From a checkpoint of a small image captioner.
Training: muon at rate 0.003, 9400 steps, batches of 384.
Rows from block 5 of the image encoder of a small image captioner, named by matrix and row number. Rows with one number belong to one neuron. Each number is 128 + 24 x the weight over its row's rms, rounded and kept within 0 to 255. All counts start at 0. Numbers have three digits each.
Before each neuron's rows are labels from the 100 images, of 14848, where the neuron reaches its highest value: "strongest on" is what is common among them. Only what is clearly more common there than usual is listed. The data: made-up road signs on poles. In brackets: how many of the 100.
# fc1: MLP up (encoder.blocks.5.mlp.fc1.weight, 384x128), inputs 64-127
# fc2: MLP down (encoder.blocks.5.mlp.fc2.weight, 128x384, transposed), outputs 64-127

strongest on: white rim (32)
fc1.206:142153157112087137116113122148133141091142146093107084103107110148096117155156156141121129139128143137116124130076096131116126152110148142112137124149140138145129147108114117083123205120103112
fc2.206:153149098163136092125123168099098121144133127156123151091156134147128147148105105080127157124100104093155183100166124096092143079142151134109096126095132137143127096106150134087143138110131119

strongest on: hexagon sign (51)
fc1.14:147179143094062140101141144112152163124104124110137146125152120129105127093118178131108153113185099149144112107104129141146166119114126068138131159130142137169118109130152159147117095094088094
fc2.14:090116102177150141098131089188099093128122159164129130133103170146142152129160105137140120102098127106070144139095116108130088142130111170099111119092112168119169123125126103118134148125143174

strongest on: grey face (43); grey rim (34)
fc1.365:122129147110110116141098112143140121133136122184129123115156162129128117127120119088127147132128111119107136124138105112108135172079161146140147116127125120170162126156164129151172129094091122
fc2.365:132152102091113128150102116128146124103155154126101062169138150137113093119138101154090129121134120136135128101129129130127170119153117143143133109106132107128111146101103166200092137151109116

strongest on: brown rim (34); teal face (26)
fc1.41:114122196108090131134143159125147096132153157092117118131090086140128112115142133135075112160137123096089131149112089142135163126152122140149130125128141126093110142153117121120093146114148158
fc2.41:146127144117086136132058111142145132127124146130147092113126164134123127126103089120106147104120114135128117109122151144139124109125134098143084159196167150136157084084099149137091121113109124

strongest on: black face (32)
fc1.90:129143157138113129135149160149141109140145119131155136088101120088125107076118089157138140146098140125117141129124106105114161120161164100125109114145146066111119122090149118147158179137142131
fc2.90:134098086164111125123089104129108137124124164105109162131118099170114132129124185116163101152134114089143132135138101143127093167178066169147130112121138122124138169145131097129084129137084121

strongest on: green face (38); green rim (32); red rim (31)
fc1.318:106091189150125181161103123170099146083120109134049066105166102115147137116115150100164139122138131142130149119121132134127102134135097130138152137125118144189150163139124139122145114123108114
fc2.318:118129077138113101113150117111154122195136151089163170108101121127089136153144100123139146147106137104088104126119124165143134128131152112103118157145091080082160118145150112152116126114146151

strongest on: red rim (93)
fc1.292:164138120148101166168091148112132095110137114096143124136111141101112153103115119169132141097115139140105132078141110124102131111107131143153141141187138106128135153116133156096150104147141133
fc2.292:106131121126119105124129159119143124116082114144179158159108121158149116124131156126187135147088180082125124088150114142065149149129139119141126136140125080146157158143096113182139115096130105

strongest on: red rim (32)
fc1.303:140158121107073171147154145137100132098129163120093127162144094099122145173134155128117140111130134158140118126147145132161158105136080087124094092118145134192113150116168110115121113072147094
fc2.303:109132164179149074100141117133144124128127144125114129083132137139107126099118098179140154153120117103116150152139103128098129158143149180118125120110137158095132111104107175172142175176131163

strongest on: brown rim (40); blue rim (33); blue face (31)
fc1.18:113168129137191159135153117155125145140126122109105066132159126136108150143140121100163134132151115132106090101138133170148160147101097149136102122118136185099097096110094125078130083143116133
fc2.18:106112096154122109108108171171129136152147125102151109126104128120108159109103181114092131132093137139136096109110122107105103159142139101128165113141077090117157136149131108123133122163121129

strongest on: white rim (39)
fc1.340:135147113109102106127125159107166109128115110104111150079138168129107096129146153150079141114124131155149143125065118145101111147132117092161133167123096090169147166084125127111150150108101080
fc2.340:129138115135122105107158142118100134140139132105160112149118106163097139122153099135161155129138137105101117118143150121167160108122092207096100149103106165116132134171127112124098113119146136

strongest on: black face (28)
fc1.54:093139121107090157149116115131102109125115122125107139131099112122170120120116110141105129129117149132094110155099140137104137149138120130164087097144124084134154141171162129078164150135137121
fc2.54:086155114127128107091125142142129145133132150151120138112161109133166120103196139150169120129080144124118108133151134116120089115159156168101119125096099154166126155139083131122176115118100147

strongest on: grey face (67)
fc1.235:116147129149119142064119095091150146115115149132134113100155157148112119126102131086159141169158119085103135186107116177123106126121138108158127149158124169127165115143147114114128093111069143
fc2.235:146121150076150128172125142116125139149106120091129143101120114072110127119146067175111127128075114140122129060131178111120137122178146127147097110130106145152111146150098156151098136152114140

strongest on: square sign (67)
fc1.274:124106106136156142138098115151106157136153138088136136077161092108148162135159102162118163136157151101119106092105124145101112159125153154128161104112139138179115120144115137164132150110114116
fc2.274:145094117122096137112127112141164150112130101131133139157122120133141126148110153138120121147126106134152132095107106116112131118158110126156103092094118117160141153137145143070118111093167137

strongest on: white face (38); black rim (35)
fc1.191:116109128148101160181158127149135130138152154099097107126147090103144100099150144150151140113148094135102135133104113093108116124160137097123162103105142114110157147136143157111100125101129136
fc2.191:154126140136155106135104167099119118108143110168098151126151131136086133147126136144078159110124087117106122164122082152132165139094186125127152143152114100071131114063114065131130151125131104

strongest on: white rim (34); teal face (25); black face (25)
fc1.279:115106147159078081119130099132149106121109094132134126132131125088104145111119110099131172163110142164133152091092148169108164182115104131128101091132112109156133102122151102102133110139150131
fc2.279:147145087116143124108153142124122158094142120122112172140138120127149139186152125153155111121125112073149116162101114104124137095121128168130148144132163136164133137118132124192126110098146143

strongest on: green face (41); green rim (31)
fc1.196:104174101102082136106111086125156132129122118145109171126124162117105099153125101169122159162162107166138127133118118111094130135152146139124137163121110114142095158162147144132106140129116135
fc2.196:105087152121151119159158120121128147118147124123114114102136130148143133106136121111132084080072168114113161135134102173140107120132128139105116128144127121101158134084130123107126130100144128

strongest on: teal face (36)
fc1.261:134160104126151097097110123138143110098169142115105164121115112095150122104151129084157099128130137123150093134168078137131141109111130083106148092129071149142152156150144148125157141147140125
fc2.261:171122149102110132124127115151091176169118129124166095139158143138112130148107124154097117154144096146146118130158142083087136138125111094174159126099147099099136110150098087143155131108092137

strongest on: green face (46)
fc1.57:164107143131094089122158116153168100133154141104103143142138083124108103138127135137132114164153137121079125094071156170127124115116125151139133139127103099144109120121149082083142109142188093
fc2.57:150121119177125094105123170077122132073158136124091161127116144146135180169125116142094142113124149099172149144112121136125153139127153093127144104137146126130107147115135081152155122156104136

strongest on: white face (27)
fc1.373:110099166105118141127123116113115129096138155097159159099090138123143144133072156173157132093127130118141144121128150141133097140102134104058157128108121131154129143140146166099149103113130099
fc2.373:167110122167151120124153131149140136088120124149118123118124160132137112163135109113088194106122139134141150109090149153120148118107133099187130107111123126130146148115092172150129148142138123

strongest on: green face (29)
fc1.114:114117143130132167115112150146132122138149102127142107102164109144152109100176135107116139110156130136153108105140106140138120151105104173138134102136103148115167143110112101127126095146160109
fc2.114:125151116102133170171176111112101122147110150116192141152108129129146123175148122119114107159115152129109128150140113125092120099147106106138086124081101130123094184156123099147162129118136089

strongest on: grey face (56); grey rim (34)
fc1.324:086153145118134118107114143148136128121151139138132131125103116132123150066143106104098118130143124146088120148130134157116149114140104143148138151134125155187151118150173084117154149128098113
fc2.324:138116130109106110127104140112109141131094117143106120120169105140171114175141118132150166123089118129145066103099129092138078098160121095165123154086162104120115155143146138130074115117134186

strongest on: white face (27)
fc1.147:145143128132118103170114178119168160112124135153086070123145093090139089139142111163118139136174120094140126155169106171102142161116084131122074123130143061084130167108160138118109146109125124
fc2.147:103123128157135097139126099130118097151124129152097162156151122158086133168083145137101146122147111127115091131151109174141110158103121069145166121161133173114149134106125138162118103120140138

strongest on: hexagon sign (44); black face (25)
fc1.214:105109127144074142139130096124125119175157133093139110121183119106150159113120154147110137140121120149107075142099139143159147081109138085117157127175128154151098094124137149132164121144101133
fc2.214:130133167164108146110112163173157159130058140133102124116067154132086149175118132106116145133114128123103144139179127117127093143117103153148134116120128113096155144145086084095094091123119134

strongest on: brown face (35); orange face (28)
fc1.51:141128141156122115128128085152109092143104126140139149118156071103124113154137157143147111132147166154103076191124113181117113132100162140138147145103128128174138115126184104117132101146128140
fc2.51:102129128108165153134147120108149113102196131122116150128140118123062181108144125141153135095157128127155121126146119135111141147106115103102118144137181124134099132098155120128154105117133137

strongest on: hexagon sign (42)
fc1.176:121144132075128129106133120122135096107125112144123163137114100097122070153127141140177130128084101139119103114143131135115173166159094109129116123162141144181134127124145126105120107118122119
fc2.176:134125106129119094135153143156128114142117128147134106112142113129123167092103133133107105109144132151138184144101122108104098171149118096119112089176123170093114130117092133166134174126136143

strongest on: hexagon sign (52); blue rim (28)
fc1.72:140174096123129154120133088131143148074141153122107158113149142108112136124146129134129157180118101182113089143154142154149157158112122103140132084124161139146125123139123093102081119093110147
fc2.72:129074146169123101127133098113132136107126100168121119136134119113155118110075128150126078119124131093110140184062113133120099132137092164135147122122144145118135114120094154196153113138142140

strongest on: circle sign (48); white rim (39)
fc1.93:152100106130122121073145116108142127105116170117128135151163059079095112105120100083107155125140149099146109135184115141136138100125113113098093126133133130120131130107116124118147122138101126
fc2.93:130140121156161141133146133110118138135156159138125109129085131137125112115169160165160121118107146149090136124134144091090110136119181131133153133147120118116101144178174139119098145097156157

strongest on: white rim (44)
fc1.299:091116101120135116131123102144130108169130157131107100188121119132149120151167129069171132110119149080105122101146133168076129110142144166155160136122108098169116127132125124105105141132098152
fc2.299:155147164106142162096133174134124178123127133110176129093103130130110162129121182135112126148181150140136169103151134135131151174160121082121110123121137162073136103145111116132111122158151119

strongest on: pentagon sign (42)
fc1.331:118153154145136112157134143129086094162126153127126103080126113135144141106134119162134129146106129132166111122139089154110154115115105105163133108145160149174118120161133086114165137115164169
fc2.331:146160104091107096115131094134120162116124156108088174126155151151143143168169152127118132152139115146177094119118148126156139146147127125102120166117097118126115124135122166140143162115148084

strongest on: orange face (26)
fc1.30:112114132143150132140094133145125100120116152127119151090112111073131136157149121120128139149110139149122121076157108092132124162178126141100149091137163155131150128145159176149156147136102119
fc2.30:109125134130094117131111139097131178144178151114144144180130136086132128143125105140136106109079115120169132130135105125092134129126124116152143122093150128141116151070093141111082107139114171

strongest on: teal rim (42); green rim (30)
fc1.301:180142131162121138080122184103124130116109158115110132158109132143137103075105124146132139118133148130124129138155131147151111129120145108088066147091119143109122141174183127126129151163163104
fc2.301:122099135112148099135134102120109101126132102109149149123137129118115135139128151134087132193145103129120107088140127117104186138142150094147160150153126116132129155116085139152146129116117108

strongest on: red rim (99)
fc1.186:107116153153105168162102132097158134125116092094157130112097122129122124125132108174179169089109160165117118092168107122111120143112088164158147164157105117115142131137155146104155097142141115
fc2.186:107095128127129112122111145114146128111120112168126194138111116134167113125138157166162138127102167082080118104192112112136129119129118079178133122135108098143145124120122122203139143115119114

strongest on: circle sign (79)
fc1.224:143115162154117138134119157142120117111146154102094120126156090107097084154129099120151091147134150200128141132170151093138111111124164112147153113134112075132146122126149126077144126111111083
fc2.224:134118135132127147121126122100126108136104094109110148150144114171115136140113145143119127112138123134128103159153128158131144147158142204113043147140124105145105156141115164166138143140113109

strongest on: circle sign (74); black rim (64)
fc1.233:112133091110132134137119151148117115139116139119161136069130097157095141105165103114165170117143097156153161160142120145138132107129143108128123144154143090141158121119172118166108190121098119
fc2.233:127148132145135131171133129138088135138140097154083172077126144130104115100131110166141129104134139139120163125151132118102092138151145126127114108106119087132102113089109142149138146137114110

strongest on: ? (33)
fc1.201:112139161132132106160130150095135133114155108127136094130117103125159126129136098099154110094146098120132127131151107124170129102151142151108110146080110123156127152059118132070170117178092165
fc2.201:132178105169155147138152176129180124125100180173144142122126123108153131109094110126140139139144104101118154146129177145085122130124131093095128126137120130151136102188134137107107166114145128

strongest on: pentagon sign (44)
fc1.162:135162158133118127112121146130106172129137135143117115156199197081174123112122128135145099154105125100106121114067138103113120107137143101101121084147125138137100131113139109138137156121126138
fc2.162:113114120152131144151151162133152119126073120153114109089061099173091134169142143108116195124110131138113128124164138125145155156103122120119123148117121114121133132152120116129111076116089110

strongest on: red rim (29)
fc1.159:152116117116127151169152151165125094096103135129159134132109100143137116130094094191148120153099157122087130141161089143133133136141124150110059095082129127141159135132158149096117113087109149
fc2.159:135141159134123118104129115128136068141117085117105155114125151106159095126119166118118121113170129197140116139133113087137142095125127117144171123099151148156134118112106088133113145124066111

strongest on: white rim (66); white face (26)
fc1.237:143158124116130094146112107135151105125138111131157132061122132093135097187160150129107182138120160142106135137155119136154119126070129103129135132128161144130149130106165152125115138166119098
fc2.237:132120152125123151140076078140109093147124155148131133136146111123108131138136152121132125138161106139070123121142149095131117116105129148137136127152120116134118107130176142097158104120128182

strongest on: black rim (51)
fc1.211:180148111115104168116116140141102096117137137085090133100139130161135142143165079135197175134148071106132151113117100118091113149160118148119148110115163104129145087151132136148152169121140154
fc2.211:170121143162110144145138141127082095149125108102185142142155122122127153134134130109106076121128116180143096133125138133119127164130136145121176128124114110158115156104093131090128122111129142

strongest on: grey face (27); white face (26); arrow left (25)
fc1.375:121116163151136120092134113116138099093134114092110114143152149096115172118166117146130144127143140139170150113139155113173101143167080138133133128142081090153070165155123146117133144128134122
fc2.375:106183112095101099135097136157143109131146135136113123090106108135130109111142117128110116120163082123139119126114088137144160111143119138115146125165127148122193093084096104160134104174126071

strongest on: star (32); R (25)
fc1.10:149154177150112117165107127133134132128099089110109141136188115132148112121125128105126083120155135129131144125127075171118117142128092122112120114120120128112160111169181126178163107084151106
fc2.10:112105099090128186100123131093142099158144155157126132136140125130138139141126109108169153124112155137166102148133166111117107129133123118154136153115174098081155125124110124100090162111144148

strongest on: square sign (49)
fc1.239:086108114153103152115125121120102121139121169166114101137131127072123114159143112163168126134151138139150142129118093130097172118107128163097123126140137159115126138138131102200155110107149093
fc2.239:147136110114137160140117118143112138126195091127081157143107117136137105109082116106143118127117135117143111129141114107117131134140096103127163141102110097191128138123119134141087135106122167

strongest on: square sign (55); green rim (54)
fc1.137:088149122100125068137102095173133110125117158109145112138126105137125088142133126117168143143097115113126091125113121158142153087133135104136124071148140100104142132145133126134128107136129123
fc2.137:158121117107128124136136105106114151136169136115123129153136170168140179099128135127053117158138149189123075092132102092103132131137161086104153131139113135138104112137126135126112121143128118

strongest on: grey rim (72)
fc1.314:149123125142131132155100117110146166144143094129139127109144122083104085122173140117135146108122133110148069111148128138143107125131093142178140117096106106130080131147150132125117157131094154
fc2.314:113147127123128097097136135105112138143129135157152160135141136160132111129103138108146154115114180132138097106105145140095119143129089143190149108108127098120119180148108178181169132119131082

strongest on: star (56)
fc1.333:132130090144125108142122140118118124105105145114149046110161092097106167129142136138142130104142105130091128145142125149127104142094090097119123087144137138097156102139138139148122118139135108
fc2.333:086081140134145167140139112158184097133137158098123153130087144101100137131127156112145143138152150134144130103119118127129144096142118081146077134094109121146114158138117127100114139133151145

strongest on: orange rim (27)
fc1.222:130150073142126145137132081143123124138111154131113146150147190139137070115123128121130168192156125085143112149145158128131139153131116145116154118136148126141126145123173194184134184148094128
fc2.222:133120154129141147123117137133129140105188139093120094144103084134131150148168112155158104098155132173131131100127132099121128141113139113137120135138112129105130102143110100080117090116080133

strongest on: black rim (41); white face (36)
fc1.271:080126157083142153145102116172128126114138114144125105190131111152104119112115105141110144125131121154112116092113138116145166117084114095151128097141143106191102140113148119152151100124109144
fc2.271:116152094145086138114157111133120117148132163073192122065128185126119109158163140126131164138153094131127136158148122168115125133136137108150138150107141110077139100119108110118148139134099128

strongest on: red rim (46)
fc1.337:072154114126139160151099117154178138126121128089104079111113151139108132130128126112128109171129181113144130075123131110171166112130158166173113136127136126168136100112125107100165154146158118
fc2.337:175085137134105106145154152094097133134136120134135186099115112127137089147137155159118159089138094139114143145132130152106085088119133050162173127134149142065123128132115119144133128099142111

strongest on: hexagon sign (40)
fc1.207:125139091122123138106152077118131121093154104117113147123155164124117114121132122153096147102154130127132114132167131115129108138131121109157096108142157160155168091128107115114143092090144122
fc2.207:146142152117133138104138139120126123161076103159117106145116116138107139106127137165093097161110081066148093172091182089112124134149140135136117148129151153111117114129159101106130103139115147

strongest on: white face (50)
fc1.155:087117149138146120122148121125105105117162158139125120170144128146073126126194127137131169142167121152096129172126139109114166135113150120119150127133105126100134137126169107136145101095113192
fc2.155:143120135160142138113100151092089158129144132158085109147144127079120112108110104157126109104127140104165123144141145169081142130108163110124132119061110112145132124139111103106128122144092120

strongest on: circle sign (71); orange face (28)
fc1.280:118119154122080118102056144153087107139124139153154158123101063148116133124148151142152109135177106140134128196163117152148100109123154118131116136144153108137102138147150141168128142112130138
fc2.280:097138117172152125098103089090152095170178129135101115119144161071121125077125115126128185114109119131163149114145153105138123124121130129090102124108119117115147109085115115114149138190105124

strongest on: brown rim (40); brown face (29)
fc1.288:111127136157133151136113160126118129122102130124162137090114110115167097109106137099151160110150140155112126113134122107140132146077194082131041136124130103103107172147141138144125157085120130
fc2.288:138143128119105113120130120122152124162164098114116169123131118173100124123125153076101139144137082140121097109138115112141099130140134128136150112170108144115160153114137154150154162153071108

strongest on: orange rim (25)
fc1.282:118078148086106122144081113136130131141193107153113126110120119098109113122101107124164159144139166103133143108129171135151146095139126113142135097164141117134145079133126131107167121094135175
fc2.282:105117135116160088149147121105097096094118120116162100139143180174145112090152110131118150161151146094114082142132124124133153128176132145095125121134117137144106106138149138177110163129144063

strongest on: teal rim (37); white face (33); blue rim (31)
fc1.204:152124128118115134150119136165139126124142128143144128134120111119141118148134165103183144126151157132076156140152112090127105140188109099164129132164128134134157100162077126098115154126171150
fc2.204:113107116128117126126111111132156152164136126136117089134139093126144124071144093116125170110105106119118101083135149116151164112096124167136093166141102134192175135136146145152155148140111110

strongest on: teal face (52)
fc1.16:113178137117111133145131115167142140113134146148083146159130093134122146089153144143144139131145130135146090125133127150123145136082139134099100122109131109132148124164106099122144130155173088
fc2.16:115081125160119142125110105148089110151167146128162119158130117113150101112097132098117143119151117156128125148154130099131173117153121146176134133083136157120151160132096101164107118116063154

strongest on: grey rim (49); white face (31)
fc1.268:125118098125111099096136135117119135104138091136133114115127127068121151130147160103144153155123152080157114128159103113119090162101136141130138142103122127100099122171109130103117133183160128
fc2.268:108138137158183113156110133110127127193120181169152134125140124153164104087164152120139090102096145145125114071122131099114144159120099090092114149134119119128089148137147125114142122098090119

strongest on: grey rim (48); grey face (36)
fc1.221:110156152170147165102099126158113118113137120135133137153091151113122100112105097115152106132149125153122111157126112190163125097096143131154105129134126119172129109124154127121181142140053144
fc2.221:111158127080123105134129142107090126127133129052147151139189128137141114136170143129158152135122124112149107141163158114097127118107124118147097121114108124112128125104098104148085116137142176

strongest on: brown rim (33)
fc1.290:126143136113117157141107151121139144118119106105124111105063104129114125173169181161111128144117129124118140144112119118161128159115122151130111097111123117149135149145112165103120150108129172
fc2.290:129131150125120145126114104117100145143175169148092146106181145163126157142067073133136171090147095134132117053135138110121108102128123155152150132137145156114089133110157139117118098127088076

strongest on: grey face (29)
fc1.60:141115098129105147140128151153154136122150123131113096123152139092117091136132108114149119101203100145103165171159111148110128169110132140156181126138134095147128152171132085107128104134130158
fc2.60:118166102160147098114117146132159152126163141136090093194163099101112135134172136108075105116138087132151107117121105093126120131138144066129071125113194113177121119097127130104107108152106112

strongest on: purple rim (25)
fc1.166:148087169131106183151106149088110140122163119121178141105125105092120111152137119168126102128137123128154123131109113129115123172187140143136109086138124161158123124140144099141157110051125137
fc2.166:099145158161130103159143106149144162140083141152130128153150115151142138122151150084117104160103141094119110106135121178089153132140132120118160090129123132138103134101116131138109124155109150

strongest on: black rim (36); yellow face (27)
fc1.107:177088131111097126115153159139150125095125085100117130112118124095120145143143113098173163152148107094156125122136082114136149120165090146133095141098140100098124129111086145119140158121124113
fc2.107:135124089140137125118106121128132129125100099112179097141142103140146124106104154090157133123140143167124123149159122093115115121130135120117154130160104121219127082111098124119138166079088073

strongest on: & (35)
fc1.23:109141146152120115143120139094088130134105131119152143140127076147123138085135086173136128156181129114134131126095190125140145138150173120124116103130164122133145127157095115149104106110122141
fc2.23:130163118121131107100136148087122141116115149155129081115096137164122117130148137111095128171145110147105183121138128134118125106119148133136106120093123093112141140114116104134149174116165127

strongest on: green rim (29)
fc1.187:116124144141107141125086090097093082097184145116135155163142104141133085087105105153130149106140158142128119099121153154104118118178109140162119107124104120145134122156134118137114097113164126
fc2.187:102145080105171130114131138153121156114145133169116146130102131150155168137146151091157107132102148123167160161150174101091137107126133088098132138136136136134085110129103141121142151094107098

strongest on: white rim (26)
fc1.312:132129137092133158182132079135109125087179108110111076122112129118113112178180154144100129144103168171139142134127112184136128118086149116104152124147130128156145099128130145125175134146150110
fc2.312:154134140123107127129130130120052127170118165118115167144127168166136135145095114100141130143155064142125098139175146116123111082156113111177108146116134150146119100113167128137114127133117129

strongest on: circle sign (60); black rim (46)
fc1.371:100153092142103116115124144150122126143154101139161167152125147149150104145162127134150157130124102137134129134138128127185140130170123131120130119176118127097105135061146124108141151164121122
fc2.371:126118134086113164139147105152086122170141142169152079101123099192109124119138134119150156111114126152100148122115161090129142129088168105111124122117107087130146123132161094128102136132170116

strongest on: pentagon sign (48)
fc1.7:115120159143133149100110137110141083113103154122115109088136084059138122122115149144137135125144130103078118146122126149170142112149136099082119112111156158114151060119171130112131131128155157
fc2.7:154113147092124104116137095120153139125141137121123130098114146175109153169124105148076166101123107168157148099123136140112119148098160078120137139126129112164099153182116122172140135137085096

strongest on: orange face (70)
fc1.170:141191124146119105127128107202126113151119105138135134126152116102091128147149149156134122146098139130114113139122164164127160115170175110155176093129064091147147113136126145087105149129138143
fc2.170:101103142128180169133131147109122152148172107081145139130112098141139130121133084135153104094165128174142110105139107149130114132103135141099121141159152106137119141125183148129147088118118118

strongest on: arrow up (47)
fc1.297:115126152104081096105110145105179132112147126143160125079112147096166103126127182065149114172118147135116106117078128139103156142159133182116115152157110130132145114133173142091112123153107149
fc2.297:135083150160120123149169153116141152135153119090149119120152111155164120086128116097091109115147120126119150137112103144100118147183121108118120120078170121133123157109147109139160101177180130

strongest on: circle sign (54)
fc1.64:167145112153103075154110123142125170158099129150144182095139147101109132112139115152154158119153122103128183121169147128116111108118124127110135154163171126144113140107145125119141139150115124
fc2.64:109135151148112147111129134066094099158152107111183103137118139152125110123183125116145140167111131182118089125151155088145088129146128114151146113088083088092120130129137149139136157132106112

strongest on: hexagon sign (40)
fc1.40:135152133079120123086103134118119128082126130149102144142132063084152163167104139149159136155102121148121140115118142134193172145137181094085119133122123153186112119146092138132101149132118170
fc2.40:115093144126112143147119141174140108112110192104171155116098156167138098106127101131099116096136127088169118147127146104083120127125142162131117148113135129123140125102154125128097120114105105

strongest on: circle sign (62); teal rim (28); red face (26)
fc1.94:141188156125138088157159114128152106111128129140132118102112089114124122158172156147125137102096149121092164170154068163132088102109146095133144131105167126122133107139177153135125135148144151
fc2.94:112079174115122166152092129145151099168147136123113138143127165111151132112129140119103124108137132170145077107142175113118163094119095126164134120145118136125141123092096122111113101134115163

strongest on: purple rim (53); purple face (36)
fc1.242:124128119127172140155145158157185147111135138088132110121106101166134089164106086106153138133114149151108116131151110137126100151102114111072131159125113129125097131156139119136123124138119142
fc2.242:132101160116177082078094155114130164130172110146144129166128133078125135161082125129118101158192129158156134113140119081118142087101149114139151131135143173117154082093124109158123143117119108

strongest on: grey face (26)
fc1.310:153128154125086131134123127133154128134146124095143164105170121120121125111128139137117113151141100106082121143169123075145130143158094125123106089158143133148109128127116168131104122089149104
fc2.310:113111099108125152090122154147126150126100100157073100125117085096152117120137143127138137133119165139130142123077108164143130122048122132166159155147120129113163114144136073088094111119113149

strongest on: white rim (30); brown face (28)
fc1.247:169122088089114136137114113127148118086106099154137139151113142087083071129109127110151115097163175141120115147146099132140111127145169097140147181101169077108130094160116154063150110112105122
fc2.247:133156098102136128105124117140141120083157117194102118122152129141131170137126144081136158100106114172156139113113162132131131101135116136123084157136127085135128113150200155125100114100126147

strongest on: orange rim (55); orange face (28); brown face (28)
fc1.223:106096135106080111121147159137131086128163157118164146120132117106166147117158173099127139143089117106096104135122093113103107078158157126138143172076119144129111124136133142122130103151146127
fc2.223:135157130134133143087124093126143144146110087137138170135150161156129107132100102113107117147158129156148122141117149133149151133102092093103105088126162117146148134136100129165137134142141083

strongest on: star (34)
fc1.26:124182126119054123166148111130114125090116166096118131133114122138140095104124136164145169137135130083124092161159100124130122117124142133128104106132123122098122165168125122109121141136107128
fc2.26:136098133129173130146118147128141107155116137118142121091095146081147127117120084209081089109103134148129160139088096145109154128131144120104109149144154185149146101106097122131131121141126142

strongest on: grey face (43)
fc1.5:134095146150123160145136114145104114160144153185111131125114112095136122115113140101095107116162147149122140155195095173096160114126131108119138100128140113150140126115145113163115105107131129
fc2.5:103153021129195121134126147160145113152158132140131143108171129104076109094151109160130147141088119146156113137140152103100078084129096141139104132110130099103145117117119157137150133155104123